From a checkpoint of a small audio frame classifier.
Model: log mel input, arch conformer, norm layernorm, activation relu, num experts 16, layers 8, width 256.
Training: soap at rate 0.0015, 6000 steps, batches of 64, held-out accuracy 97%.
Data: trained on melodies that start on their tonic, played by one synthesised instrument, 26041 training examples.
Rows from block 2, named by matrix and row number. Each number is 128 + 32 x the weight over its row's rms, rounded and kept within 0 to 255. All counts start at 0. Numbers have three digits each.
# pw2: conv module project (model.blocks.2.conv.pw2.weight, 256x256), inputs 208-255
pw2.0:134129159107109148032114091140159163167058126164078150085157153095154138140161129142083150079089087119097122190153133091036098136147119098172120
pw2.1:157101090075144134143068181129129130104116137141144106109107127125109155142141132120126113130088101112090097107109089142163150137168161098136125
pw2.2:064113161161137065115112092106156172114132121142148112156111225130064091128111130121126102105138112144168201103109106137137133143098078104167150
pw2.3:157144120135151126148086158143121146142125083118156124141105231100164152163148137114086108155124144144165083131138107114119146143154180143109076
pw2.4:095138140099150137106144141149119127117105100127103130121138223147112108076137122137127121111136086164091123131158092140082094127110094193081116
pw2.5:103156104142141115129085122182092174147103148086111104096133113095145141163133146120072075066143078164158179137127060102064118139150162063092095
pw2.6:095115115096133144134085151082105103189161166084149157103119083117107145140139117137174110144137180131133127115074139108108132136118139145094130
pw2.7:080184151123103121119139129093087186148158133095120136117104151145221134085166153132071139107124169149126137122093145154137142159058124106161072
pw2.8:155111105086089153097190129142095101147125149203104113155193077156122137136132125144126116127092122161095060124100195124131102048142177023077115
pw2.9:180151141148099174115147103123163165230141164127178153130157111129126143141200125085125089100135145109148126135110103140090116087111156063098084
pw2.10:124066082177075142117101157111126143151110109130131203148150152115186112109105124133060088122144183134072132120079114108107220135116151085136093
pw2.11:120144134171103144186123185119110125077157154168137112140131111106168136132161114097082165113158140143099109127137107080080171093122133212168132
pw2.12:169103095131207161179115110052108078113139130159161088116160063111167140169143146188114109147131184210165150190160120085152167118102149159075063
pw2.13:110127172118117158167135128148080192137177118083137142135167113117127103089127172094147178127159109143097110117135132105135098135121111117135158
pw2.14:084191177046132056147135087152060159147147098148160112146078090143140158057119084079063173138090072131151171145147083140177124100107110124153117
pw2.15:116131124175120144154146112107132094121145096074172112100134121101068106082093158115121151160132107118166111133146114112066122090125146114136115
pw2.16:142078154088110119176180139100127187173144084118143140152108156125156153115175140111057143099122099137139157172105171101086104125143106174138131
pw2.17:092129096078128120160143100074104140134129095191152123078120088120100178152129135111065100155125150144129124197108118121135127122179074082146044
pw2.18:108119128053102088083114103117112121119096064154088070111081144106113170042134115096106116125103080121116160108114103145094077123024117086137097
pw2.19:136145115080183085083106173148156112122144167166118127102130096177125074110177158149176138133172116098107189123124157070152187083153134130171135
pw2.20:157111135102084135132179203137119115201133124161115171142091188139108114134091074130111106168168130113105207097103115135174123172142122107164084
pw2.21:154160092146100129148113129132156080127108135126101103147161154131152089077096126145104127075164086138139117095097065105090128188167134119124082
pw2.22:084128088161110097103139106138173143088114136157131129155135153088169167183111180118146114115138138067122106144109126141154087191102146113177068
pw2.23:110118120166141106074129084156122151172105129128124127087176142084107076117121132128076088182128114113152193112155150124123142129128166093069189
pw2.24:108137128025118097068069137127114120114149127079101109118107097106073113076132115099168127088131136131117115135130155108087138099135127107134066
pw2.25:121150104075154094154190145124091146134092078117110081148017123131147167121162125114121144103118135120090117157090181167092115134094074122117137
pw2.26:078102155152134151166079157106098129141192096113126118117174150126114095178104123120098087146143079177118111106095087059129162073134115081154078
pw2.27:177102096152152108146137160106143169115071106090127154144115111150125055171062140146140137142150086103123121192098160133112092143104079115128105
pw2.28:136136153102161150069110159162153138176100141132112089170137091050072044100136122132185116159134119129106101155061147161089146106141157055136144
pw2.29:152124102166056196190154137133131109182130105059190071154105055188143162123136113120116121093094092171106065082096114128116137182113158072188078
pw2.30:104147127076129122115097102106168110088147188200102087157133089121115107098095132107171096138149066107107050143114197113069178138066107162167129
pw2.31:120125122134071165170133108133098063110134138137136133160155075148116190121131115122237109147145178125073122152108093132112170092165176144079097
pw2.32:169080153093096215129096176113141118102072126167090106128128154172141115144110173103121204067152134134146139160165130113143127115089129077174125
pw2.33:116140157172177144078118193078142093129109160148083080170149090124231118147122204089176142131095138163129105143165156110124054097063169168117099
pw2.34:113143142109102159091063132139107140148131105066151122116135168157122135148106132133138110107150123103110154132121173107153144153128112077075114
pw2.35:178104142102107094061080145149085187144137113130113157097127095094154110117093161126044144162132165127123122132126133133108087136127078119127125
pw2.36:068132120103157076145112136148095102161204163080196096118145113112126073053150123128117122088162130187143125129162083178132174116125121137141090
pw2.37:117122161134158162150152143079131092119152171114086053171148112131121081070181096180050141137131090146122204169137108145145145137152149159156143
pw2.38:192112084086121172111129121122117122112124108120142146102135138115110109115141142130167104104157212161122053125156158108104146101230144140132112
pw2.39:134091141165129095169108096128115168240124106149135159113178100111056052091138115119124117186155108071092167137113081117115168160152129054149164
pw2.40:117114128133135213140144109086151005074120117101122110125111151189098106150049137186173165095154119101101144129150078107105133110152105081078052
pw2.41:127132130132117134179079122100109138074149171147105170100137159141095130129139101112107082133062131087158116096138063062182146157154140140128170
pw2.42:131102097099135146120158125149134168089166126118159068145136124106142099112136075097077072109121145151176155152092099142147151084176112114088153
pw2.43:131099117175149148158165159143098141146157117089156113169120186110145101117114115180143155082131101126173134119129150065141105161158104124051138
pw2.44:165175163186120172094122129102155208098147150173095143071142109076125053163095149162133158153139190162157155124154117145129149077119124128156091
pw2.45:128125117052084146094099132073156115126123144184133131202169125144102156094143166146120101138176142124138092119088192141148156171082113125147103
pw2.46:124173177163168136162143124142058086100212118125187125085163036110101110174074140144103128128131107147127068100162144113122117162090152109145124
pw2.47:165156108166123092151196093155131151178128148103095071142185126089175115089145137134142167107067115099169123104139105153082130133173146114137171
pw2.48:059082103100050155118157136080108118122145137181159082136121082090087121115020108133108117083126078159154050168111108114147148125080111124166109
pw2.49:119110113164168048163077153108167160144137131094183138172112159176158111158093114135102123110144134132132179085149115096163129141076130157106142
pw2.50:155158096204160060132104097124134148136080157155138092119118151082123162135117111102109132133109133107135090149146156151095173077125102202170191
pw2.51:171132104125093110064092139127140214077140098089089101095100115056164147119162102151118112154131105054099119136120107143135141158201038168076114
pw2.52:134110129161117125195165143156080169065148096122136120115146167110167113164098171125083066097115131203088147163133113173187101139148128130108153
pw2.53:089100171169129170152097123143127092089078172074137130159117103116158172154127163098148170149127119139125102154137130169079138129107109130148149
pw2.54:114144119148138130074115132119135154148175083128083143124160125204062189127134161139096087118094110131160129113169134122119095113124141119101180
pw2.55:096059126134112151164110123121108074184101107163168162128113237101138154161130135176158156192138206111149111110102144125087220153155109168139135
pw2.56:064066091141150056149139185138172097084101085148110028129155197106112127137095149126113117110133052153119198113150094128132126136132173136164140
pw2.57:067138094134127108121113133156147099129118093061133116098125117105108134141116085109117152099127103133176165137132135139122135126130162135088122
pw2.58:072126167179136118159115141132133105159170100080112184111078112098119112117193088121164099136143193136173150163099112127153188083147118154178110
pw2.59:144112131205092132190167143125133082128169131127159125159102033173113077099131107120063117087153141125108142131132111132094162129143149110161124
pw2.60:093163152047098122080087096134110115163168130085131179125165122138174179139146134113129108124094119127076179102132077149123096071116155116136114
pw2.61:119157152092131180139118144140107165203149186102098128081151158134189148107172154114147124101090098084136152126071099154161106091082119152086157
pw2.62:094124176163140154109100148105128083123042155122106052100107154069154177154155131129101097179174111102152149165158020109136099112109129078125131
pw2.63:146110094153185171118118165153116152107120132041132180154119138101097103197113174176110076147152171093068178091085146170158149124139112135135135
pw2.64:164162090143088109142084170182075134148076130176126142143124207118166121130100192139148208123080137145086130157095094080151161143169152151168126
pw2.65:161141127127076111188118158096105140156082067070147092121093203168136109093136110112130094099123043102116129117082123166118087142160086102182131
pw2.66:062137133136118100195126141126194155074090162052127116150170109144160106099144105110123126168122103105157153121154114121137127086139176103236108
pw2.67:133137093110099119138140121143111143137255142138144141147153138126155148143129086113130093114111147138128156147110115101132126117177148147145104
pw2.68:115152085084164160152131121099117133113155127148130099102117205104113163080143180133138108171130121175145106182161150167212104180100147148153127
pw2.69:119182131111138084144135161164099160139143131165092078128160122112072034093103136147154145091135116143119158174103100147127138200154100103122152
pw2.70:147107151077172179087132139118128155148111198076114174113091149172179085118238205166191123142176125154106118163159107120164124108089156179079155
pw2.71:112101147129182145055087161176119140159115055157206099170159125116057137094157164076110118102115127129086116125131182143176103138169103145039161
pw2.72:147112138124120099140193158153162129148142113148115112073096145075138103135146161122090110130170109116112102083107113108158113151086174135048100
pw2.73:115079097144138123148138163119190090101169163068096076105139121128147130116124098047111136141148105087150149116134026181078131085147131124146099
pw2.74:120119189137171117128099125106135101098070173141122154176098147142114106156145134083110115107189116118158130108170050156142100122036083152154093
pw2.75:128084148186088120142147101030116102182111160109134157152161151121166158146155111167156118132157102137142127124155076149127048124186161109135088
pw2.76:111132119112134144153104097116117142103100090136083087130121042090142147096120150096189191109146189138136077073152199115125129119055146138118188
pw2.77:090074131071143137149124096104111176112134138098128114095132110064145149163191210075068081125202141094124208144146074123123094098135140130117112
pw2.78:037098123101113147147155153118154197112119092135131129149137153141154102092173170129176118145144136122098183120156169064123156108130118084142078
pw2.79:114125144154136118189101119180128155189084116154186146082155091143062142146118155133084094151128110148154069150129119073080094097140144159037105
pw2.80:015171147157128135138108135082107122163123166145144189139137217132116170083084091104160129115140105168088154093102170141159124144129167105153119
pw2.81:090138168110092118247154142118087037182107129135163162164116036142152140182139132115151084114130124133187124172158121146156197142147140148176130
pw2.82:134133105186150121149112116058141100135154089128190145140134165136109153200146121112133148111085198167134075105114091070127171163152157136148149
pw2.83:196092149072119138088088112157117149188147090183120147089180149133094096104130100097143116087091149120117121115091181148053115096161116079120167
pw2.84:115102114124182172063121112103066075125127148130126128143112135103137104123090141091130136110135159121149044120139082091112142098113123167123149
pw2.85:115122134125097163190131136142114184107045136146098138143122136114203117176153091140172133097135148142128103138218183079105117104097193174120136
pw2.86:098119131127141126228129167109174134146147150131149132144103159121176189140149104135139141171128100098147157140149047128113175075104164115162142
pw2.87:160127091116079091219180164155233053183140113127130076109135082091108181153087160147133171183125129178163134130122121186141148112141217118133188
pw2.88:163147097122124155107119107136126156082110160113167117133092116121148080100162146138154140086141152122141108087138123102155124120147171140195091
pw2.89:105135126099213194164128099122158134106146140098144086123074189071140183190149194111116153108111170081141147134135141119126113146101174180138135
pw2.90:083180158112132123101101120121107078099120120186107103108121188143159124129134095083141169144111116141125112206149097139081162143144163132091107
pw2.91:131099138135118162154159149104138112077064168095072162150091129188090089166128071165109082127122105135115131145136073131124095127137156159129072
pw2.92:081099146096100177127130145107158119115145139134123096205088055156162098115144069124150130091170128096155158103123139145179120162128083081059140
pw2.93:094129178055177092176150134117150118127143184170113144133083129124113184115121085152114142144166137116095092133148099108107161134099088161158105
pw2.94:189068136105105131114110117143134136138131174152112180087119213146074119091114097160070077063123129090138137143140090090088102138163133094220049
pw2.95:081089137135128114079123119111098181114132156130092160114118133125101095128117168116163149073128037106096193145123180101059097087128124117126088
pw2.96:090164101099083097087118081079067166102132106087117144100115113163115128069118130137097115136152080105122201044167139085132043175067171095112144
pw2.97:077112148088197160142093105133177162109147110144134138152077093162144107112149141095153124115106146164139116142111232075132119140075107159096128
pw2.98:140141160171108186130138132133159023092144122148168140125102212143167088152143141143147108102134173151132068099107098082157168159112121156108154
pw2.99:117129152124141150158148098128131101106126136132147119132129094093133164110108177145145166171128198159135062135119164128103175128073116129161146
pw2.100:084122183121159074066116111104075075102160152144121106052083120117138117104151109148102170179136146133117105133127101105175121156090084138116134
pw2.101:070111193060080105216136143142136133092057108142111161138124109166129144145127070102185114091095146134168131143088160143156121138101137179132145
pw2.102:130138112241147186170110133129140125134158185161083140111152060118111183104138122082120073158099181082150133109140135167143125148187165166110125
pw2.103:162162065190136113133171115083138171136122159185153126100135106123100161103161116129088161060098147156145156105097191138085180057130117169132177
pw2.104:133103121156125122121126136116108214094122178178105190134117143133142098123083076135135119077125128107142062151097157103129149141141106147146064
pw2.105:102192112159101101146112128097115057143104125062156159136112213092159106103107145120179089143148131103052159159122084101134181131133151100170140
pw2.106:111154157135079088140132150109146127125160150157203174112145121158114083094144133188137129126121142166154159153158106143157099121130126123153162
pw2.107:088100176203101118141124146141120112147132087078070123135118031098095089109160073105032090099130104182111122163123152136113146148097096103090163
pw2.108:145132136076141097189169126094127078154138115164168051096139164112188137171119088136088171100115091153192135141132075140176139084167126133085115
pw2.109:078113200155117095045123126135142111155132174186090131191119132046096082071113084092175145123152120120127113159130142116117147158080128130093085
pw2.110:151102122197168195126129129138159077121051107109131124080075117159109161155124063112130083169127142161059107071177163125133143133127152160124123
pw2.111:126151169056152112159151107094134110180093088092128151136199121128129183100171084144163114120097156131117073156152125170158164052134093136117146
pw2.112:081174162167183175141105139099229070055140127134136143135115115126120156110151151117128094148152100091153179144107090105083149119145128157158129
pw2.113:138100145170174118132139144131126210106182129163098140139122109066169060170124188079146132138131170147137096142088139100171107125135114153098127
pw2.114:113161189081123146137117123139113151124092115134117125175105073150126155183142107120162170117124181105097071125139172085118165134150132118132131
pw2.115:126123126156111115165185071146167130149070115083175193143170149164160111116101108073123171118159121125130100128149131122044165062060131100175151
pw2.116:118161136101114104158084139132186149120172145147076076120152144067105104150102124074117130123101157077125108105172057056106155131160146180158185
pw2.117:166077093049104069120125108122170113127062108150158083127146090088075108088098125102158195168133085108159156123141197087141095144099133137187133
pw2.118:046103165176133168129133167139127185099143192099088157127145106081202175196149159158124094158115185096133124091135089137157197150070105110162118
pw2.119:082083092175109131210140063158079177166089149113113114103113115164145095207114148125087169183113144093124110116135147161162150093164132098140127
pw2.120:165148177109101143145123154172135162130072154221165117115108138151110091059203166051125163210130082135120145120113166093103146110115150084161105
pw2.121:081105065165160047082158137151145180122166088052118145104136126200136142166128103166146072114112125133127157124126142151127143128122140137042174
pw2.122:097146191090128195111136171133189161131183136186177182157116098154129120091139160131157116103149156089054070144123210118134116148078147129102171
pw2.123:193131124152158123051155108171168117120092137061077138114129111127189133054153102178184140118100092130096081082169149132152114109120119091202060
pw2.124:125150191088090156123121067152079158124123194126102109125140153070095146137103115125116148125183140181139080135104163127067150031136114118120139
pw2.125:122171187108141167121127135182117128079104147124124109119139063168171058151138043157140106112183157071153151082154180140106114090119093085097101
pw2.126:092138121152080146118163135175105169111099153103104096176183178125119123099142140110151160160147101155117103058067121131134157092113062090150149
pw2.127:112139156126147049129070107110074133115148136100116188093131089156107132174129110138133156163143116097134134086102166133189157126121107165130132
pw2.128:124187175111085145091147143117133082118137118152156130123132123112108097106198112146125217121131181169108081140068147134127179109134149103122146
pw2.129:164096115140159140163102081135165115062142101135113116161147100122077159110114122172136109123186177073101151051109153163157097121148139107115090
pw2.130:130165121097152107171137088167096147144175126101113112084079080101117145112148143112113114106106098120149152077134202112115111141094138078122148
pw2.131:048108114093144091089167138128141155160175132046082124169144141166155134086149185171146123133165093137162155097162099112165145131106132171120114
pw2.132:039115133100144085072106174117122146141144120164179151116100193161111081166114155158148123114139129101135179117090154155164115126101126081093098
pw2.133:154108134068146125108148125162106091141069155200080128136098191183170162148104102105119167137167122142098179146150061071110139125137134136153119
pw2.134:146124123157163137146100123155107104131175128149098172114104085122081146128170081091115144109092110101169082111121162173059179146165166146166182
pw2.135:150106092104134076105124138106179130114166152169053085154142175160124141108180124106143090155121134145089143120187113133100099121134131126104122
pw2.136:187127120136135131105145162108157106132097111126121174183179149138166122161135109109160137134110084127105140160136140186148126144168114185122194
pw2.137:099112143185176122165126114162158166161230135116142131132166167116143095182089158164158105154144151113143146151115166156136155112134127145118158
pw2.138:103109113123155152121130140170115154113123144020153131162115162169195163082185143163143137115139145150064143094083070167165141088077144147149159
pw2.139:080094143158094098100142131132056149081116080148138118097174032140144095109117152123084149131101092119068118076139154166143069113125099129159145
pw2.140:145125166109140056069130152087131058102120088129085090101134109113037099099063066121085135106106095124139099098101105095150094119121088163120124
pw2.141:096118085121107060067135139140116151134122115194128117128109141144157095086166109101102150145095081134107097139119130225121157147071148112109131
pw2.142:082177120164160092202144085112100102120141167089140183140136156067117109117155116164152108154107067154166114152117074129181154118183151145165108
pw2.143:191106112134131173214149148143136089150125107111145098139158117120158162122144113088146136085112145137136141127115100122167162090173138118088123
pw2.144:128088190172110169116133105145128090186177097098140089103151177143100126147118049164117131115129132110058121096127072136102094068128136090116118
pw2.145:147113045102105075170099124134067161116142094052150140098126072148129138088156117124114055140122142122156148084116114085116109140112113083157125
pw2.146:097132199165118176118088083107067076106170140150163103141095147162097126220110108152087147105129172190111123158127084125090086080104077155153139
pw2.147:096163119118185126160102124138188095132192168061155123158147110142133125176109076132227113187170118126139151107128198157117102062110139173147140
pw2.148:157141075203102132150173131100082098133110173143176076101144101074129109159093160079112107199145138173104066094094141161144162092151107137113140
pw2.149:207143080104079112085129148133113110138144181139077109167183178157070138122105101116109147179160090147117099171151080184090156138122096124176111
pw2.150:136104137093162168082138153100120127126157150158113044132063156141067165145138120135130105125145131072123167141132068141091076135091174096164071
pw2.151:176121077152110124111147137101156178172199084072097141127184205132142099158094160124074148074130144149137202132151131099091142131144174093150111
pw2.152:123078194111137126154208100142151165143085118148160107171086180158133150141196095157163152127102105164119094114111085103092102121123121099120146
pw2.153:120111147110097144142128146097203091180108142114139113120125081135168061109218175169108195111110151123107123184157124097173151118102159154099147
pw2.154:127134098126133121119104173139124158111092055124132087140119186166126182074112105168092156097102076130144205118101200130072120080139120119102069
pw2.155:057179103066109087157163151121072154131184132080135096131158126119200144188177133162126093109089156150175168116141110115142140126104116136171135
pw2.156:152090152176112120144064117175134061151142127047090179108152147114109080152106124122127124154190158157091171103130078125155157140175137175120135
pw2.157:114121173089069110155112135114129100159130120231082159156069162139204162153154144134142160088127054147165151136135131122190184164115153130118087
pw2.158:147145118071140114097120137104120130101146149123101128090201103165071123092124136133115071144122068108161123090085133109156057124121141108120094
pw2.159:057138079148108139176097099123123082107093088173151109101141147141108220173040105086137088094086111088137193101087095183143131141130121142168130
pw2.160:068146117135136095145149157198158111163094136180135150053108151079142049105159127146180142109141115090079181123096109065113128121103118166139068
pw2.161:119110149111154130077125108143108101079147143132154137106118136134098080107106144143140209130136060113152158175145146155118099141104075111123114
pw2.162:085072162161148126118122132085088092112104134077109112136150115083119073125110203178164125135170108151117096079101109082054088064119183053111115
pw2.163:120176111166109158136161139148129148130103111045131092139116136129089085126177168140118162129130123179135172107148193173159135108107095112143164
pw2.164:173110138136149134087156088118164107138121127115161146125083144112135111138069127160163119121111122140152139139116109143103138111124083178166071
pw2.165:155067138213070191167125093151082120090173177087082153090088049104169117139162127099157134114165188150114098129120106081040125128066095124063121
pw2.166:124117136154147186041149157140197078115101145156113135133106125100073127134122161146152120131140197112169102104175111095161170161121125100088145
pw2.167:130139157108112062060157108133143142147100138165128098131083141096095090114138184116110068077132146116136157147112034095113141187230121149129089
pw2.168:062120097146129108155105151133145074138162141107165117118093106140178129151117094185122101102114105180093159143111040182150125130159191132080065
pw2.169:150108104119085108186129127098178056113139116177098102175070133206170171174159091096132150086129100075188103083162119105063144089128119121119147
pw2.170:095120090174083129061159102107144172074148139180107149150138113162175138105119131124070146130180104085071133173114117123163143139076132112151121
pw2.171:160173102165150101123126163130130165124020110155161139052121158136095101132098186154116117115140124136165095144148104098143145111095124137111143
pw2.172:123141082121133102171137117096157174161112148130134145118132072090154172152117168103091118100130098107131189196166129128161087170151155103161190
pw2.173:059142160144127123087226131106113102099117130084070143096113124092132124111095150109130121127133160168177104141112084131098146091146125113111128
pw2.174:152131191083058112170191144147141101196116099118140161164089123101086139090166157159128151101094165089103098142083164166169126174111121134131138
pw2.175:091096138142119116025180138113135143116140128205135169083153106207112164084137118114216126142036150169118154138159168157111128135213085120087086
pw2.176:114104152167130132159116192157084079092182156093092122103191139117171134188190106096167091173088179185125148082139072080142173090142068103133118
pw2.177:124105148131127128096177107103113189125124188143158154135146123164127094115163087101097128133108110118164091144158145073182128088126142111135077
pw2.178:168148099120126177096192144144092208092162130129199138126048144125109135142147144137103147152132185119094152147130174139133071093099070163130166
pw2.179:153095089163130121153135144109090110146113124089115080108067126176145139157166137151085159086149145144129134137116050075166111118149085123171098
pw2.180:096134160124176144132121175123100160200174130090176116168110127130106109193114099175150142091162174108126157129145101123181143135160117099111143
pw2.181:080147093064128122119192128121106219123165106108122110105120188087111180137119145123156088100074067171179132098092108125144145095111063162169121
pw2.182:113168133110132114140093139190122186117154131096139107125137074122136091131188083136143137120113183119162118153159184157160175128094188166115178
pw2.183:112110117070144209146147109106175142121120083096128160121085132166165077109160168135136136097095121120123076115196173082137129104094068207057112
pw2.184:104074140182157175098112115140127087108132147111082126090106087115136077115156136137080120148164134078157074151090141067121101125024131082134163
pw2.185:172110177080076137158178102128149164069110163131185146150175149109138089177151119112152139141148180155171093175137107164181128130146123153105151
pw2.186:130158093040169164121174118153151155083110126123146139105125110099132158150192141162101099127108180149163114145143161205162191104121130161128154
pw2.187:124170143154134178092137139176176087138185202097149138097083062123092044090101099064145143125092205126130124086169140074062150122156085116163132
pw2.188:084137138098151095191172135143130082138120128149124108111124062112109067132152180139124127107120125128128167107130134187149162168126129204116127
pw2.189:168138120115101145099114113101120106104175141098068143121120192112101132156095140108183160066113139098117075134192066125160131126130129124133165
pw2.190:144166154185174073082173164151132112114103087120135174110147146117149198132110126110101094084093124153117126145079148106167120116135130174153138
pw2.191:192120128126154101051119107114169110183201086126125100109094156152085092166080134154096148133150124141049151112121115117091083147141146068092071
pw2.192:133077150153083135133135085168151114148093147087061103125124080114128147111109165129105159192100102116138144182151122166131115098127158105127162
pw2.193:095124070118051087131128178131055116142168142189141101141115127111133116186155072173110102105133124125166127169135123144147140129081100137095125
pw2.194:129171102173126110162098137116130127097116149090143166114139096100107123197130171116139089096111152136090153104119128134154159133126117115139114
pw2.195:127119120117148137130153120114143129143118121159099143157162168163076170090104184084146179207137132156117110188146162140085148104122126180183112
pw2.196:125091092091119059168134125150132086125180157103100162121135155172112066082106141134153077155144046128072137146102209092122122136108093130156144
pw2.197:092121124151130145164161080142133158067080118053094134145058122113086157158088121123181194119138131151080178140138144131128102128114137117171108
pw2.198:128169138094150091116103103105092109149059134134086153075168181128097133160182103179167049122138148081106157162133100114088161174159153132139088
pw2.199:076114190077109149123076174132128033088197130089079154150157116163167122173167169117173106165120128070202118118133106099174174129097111131069105
pw2.200:101102121086148073099085099147140063113146132158164082146110118142080122098151138170123124164153131165153179154165095118174135134118179183090191
pw2.201:166144084138081099199125154140241145149117124092157094104160121120111148162165094115100113130092121092164152123144122163086097152157163147149136
pw2.202:097170104149088120154124140133122146150129086129134135125182166106158109230110129095135118088122109123125077127097217136146193150177088152108145
pw2.203:160122173187089193101109177122165130118132102103154166112113126133143161154115144063150093089093174139195123150055117173110105103082133093188142
pw2.204:126092103152127096114101116131136171156120098091127115162163204113169106185155112171143147051137127122172118116171128120128095079127125076119133
pw2.205:112138169137185111135102132103167106069094116109170139111137091121139123116175137124080148127098116167096154138073094070094146132121074152159120
pw2.206:157113139117167115096144119115112150127136123086201131084109138136090123151179120170030112151140092140130144108137064128112104134061138111073150
pw2.207:123067118175159132104121128117148119120080149072118163129159028176120174167152145100125127165099158099111160093086099206127106112116114175146090
pw2.208:183139095131124124164118118125151108057125128091179139145091135099142228082134097103181083165147082150131070185122108169116110110136099127161140
pw2.209:080124149086171101115117129070201107092099100199086128143130152107066123181078123084132093127182158081129131110144106091124122134155194189147127
pw2.210:131097128147169093177131118090120103174130136092074100181093092113098104137122133111104150116118128073193105141076043144129180140160096122125122
pw2.211:126101092141129096133071095147130140079126155157124051141079054088152099127119166139142072140155121129139177137123101105121137134111099184153144
pw2.212:092158061056118100102101139160141170162158088129123124100079064190077125067120124115114071118136129127152168120131132107109134158131132121125107
pw2.213:198114099182143114175083106106129121109125133106132097139119121152154071077119091100084156131072161141129100095050148107093150127144103183171140
pw2.214:206096139093126133146136186159099117101080150133157148112081131109153115083111143117138092131135096183083150100146145165147185134131120084138086
pw2.215:070092171105093142081054161125102195162101086073154197081115160120150124113106151107110112143126111127149113157087169100154069082064099083205068
pw2.216:135145099102133107113117131105128148164128110109093154145119103108150147175104155142162117128112171105102138077166160081134110122131121084128106
pw2.217:135137116207117177105121165147125142155112182085146146106105174081125077215095082103127125091146179114124125143119115020167159134143109156135091
pw2.218:079125127085145062117164163151120114190131049058094145142170092158145186096161131067103098146162062165123218138124112162138161138119129143152124
pw2.219:096132184105047139132118119126155127093165129159101131088097058130074077177102126118134135134111190162096163133127109109096151085189197114144130
pw2.220:041161127091112065103131125111148094075144179095161147102118153138176148127120130176136049093185099117115177102085102129080120103152134135164095
pw2.221:157188129162141163151149094124217185120147110133136152130081152109127112159077115121064102161129079141093194117190123069103130163157097146080136
pw2.222:056112128151102157115156123117076070104124161104165095101162081168155147130141150180127138161152210115156100155064088189112191100124152197122150
pw2.223:109130178203129106149132150117134100069123110138133085118150154122038137099094161053056111154081111158145139141178100129135180123140218114099132
pw2.224:096138094158086134083151134118098083168111170088130127145092106092155138099092083148159115150089123200176137101146093135184204123085171114133100
pw2.225:168163135087117149131152064135123137124155151170120173091102124119087161107109074198091140118190084126100182163157132057122058143077096152147124
pw2.226:170147160047099156086121143120105165093122097130156105111097153151085141117180151088130185146176124145170091137085149189155070137107194137173093
pw2.227:162133125148093198117156053144137197136137146081127148093095074211122105153115140109090134107182151101096070136073147096097109133126127113144178
pw2.228:115114114125053172129067090150110114117143140098084158113085068164142116126119056140148109130156121085057139132137091133109143169140164134098097
pw2.229:162162164158119106103150142148144059104193137118111112130119148131103108144146159111146090147121084159073068132112062146138079134133111078153123
pw2.230:138098153058114148154076109167105144156118119162082126135127131084136184120153077172154131044163125138091073112150131192116085147142186142126124
pw2.231:159146111098076094079111090130038120121147126152120083123105056111118088013154110163113153155129095100121115142138165153076121091111092110102117
pw2.232:096093135122100087184134091098090127092156042064114088110122166120155115146171121148110084113152109165128168070149075159124139105099176193106093
pw2.233:134092095081067136128151133106182149134121088134112129043122164132173143100136082139102070112134044106115159142144044090176174152184107120149130
pw2.234:083131099055087125171135122147085160143142116135141204124089084105151121179122140103123125099144131143154145160138105158075211118086087141138074
pw2.235:137138115188118182160133079085186140115087142148155102146070045194121137137139125143138198105118170091089123127142148109141164126150182129102129
pw2.236:187162100120121114137051149078070170143108094113135139143048104177106027120123170162175141146172118133104172148107171162103138175150106160122130
pw2.237:160131086066125127132165144142171119134135095163154115135135090151153140143154133090136129134100206092121089140105136159141153176187191120108125
pw2.238:202200147091170155106124124142109114121094145175125174113174129157152181105160143141145120128062220112132130113142180146142197133162113170114155
pw2.239:129097084056143020115131118099090139136173135133136125142124141123097160131137098102145075110114106117166181118114091145121143135155090089120135
pw2.240:136132111071081141165137173092161167094108103157124136157143104081155122143154088165110153072121190107121074148139180168127150139083176166093122
pw2.241:127044155182121136114149097150123187131110109072194166139098172124117157130097089143091153102069114171105105104175121159109078153115178101170151
pw2.242:136136147066114113143130119147119214145124120179103167179139174176095111066173118125175155121106171145162112180111148178128133115087142159098128
pw2.243:149162144094100165124066101165162197105160084120105144150167112121140232086125131154097167165111136153125133107156188144150151133108127108118084
pw2.244:209120130093128169173152102129120153118141147112114088112086132084123138172127106109098093100158130121131115097163149183056071152080144145126070
pw2.245:176103137080108164105102132118122143126137098095130174081143132090131108109147116170124101113112152105088130120108082113126089104117169069075116
pw2.246:161129127138169150102138147118098160072104121123123135100103147088098032166100153138129156081099170116145120146152109090168129148166143139101127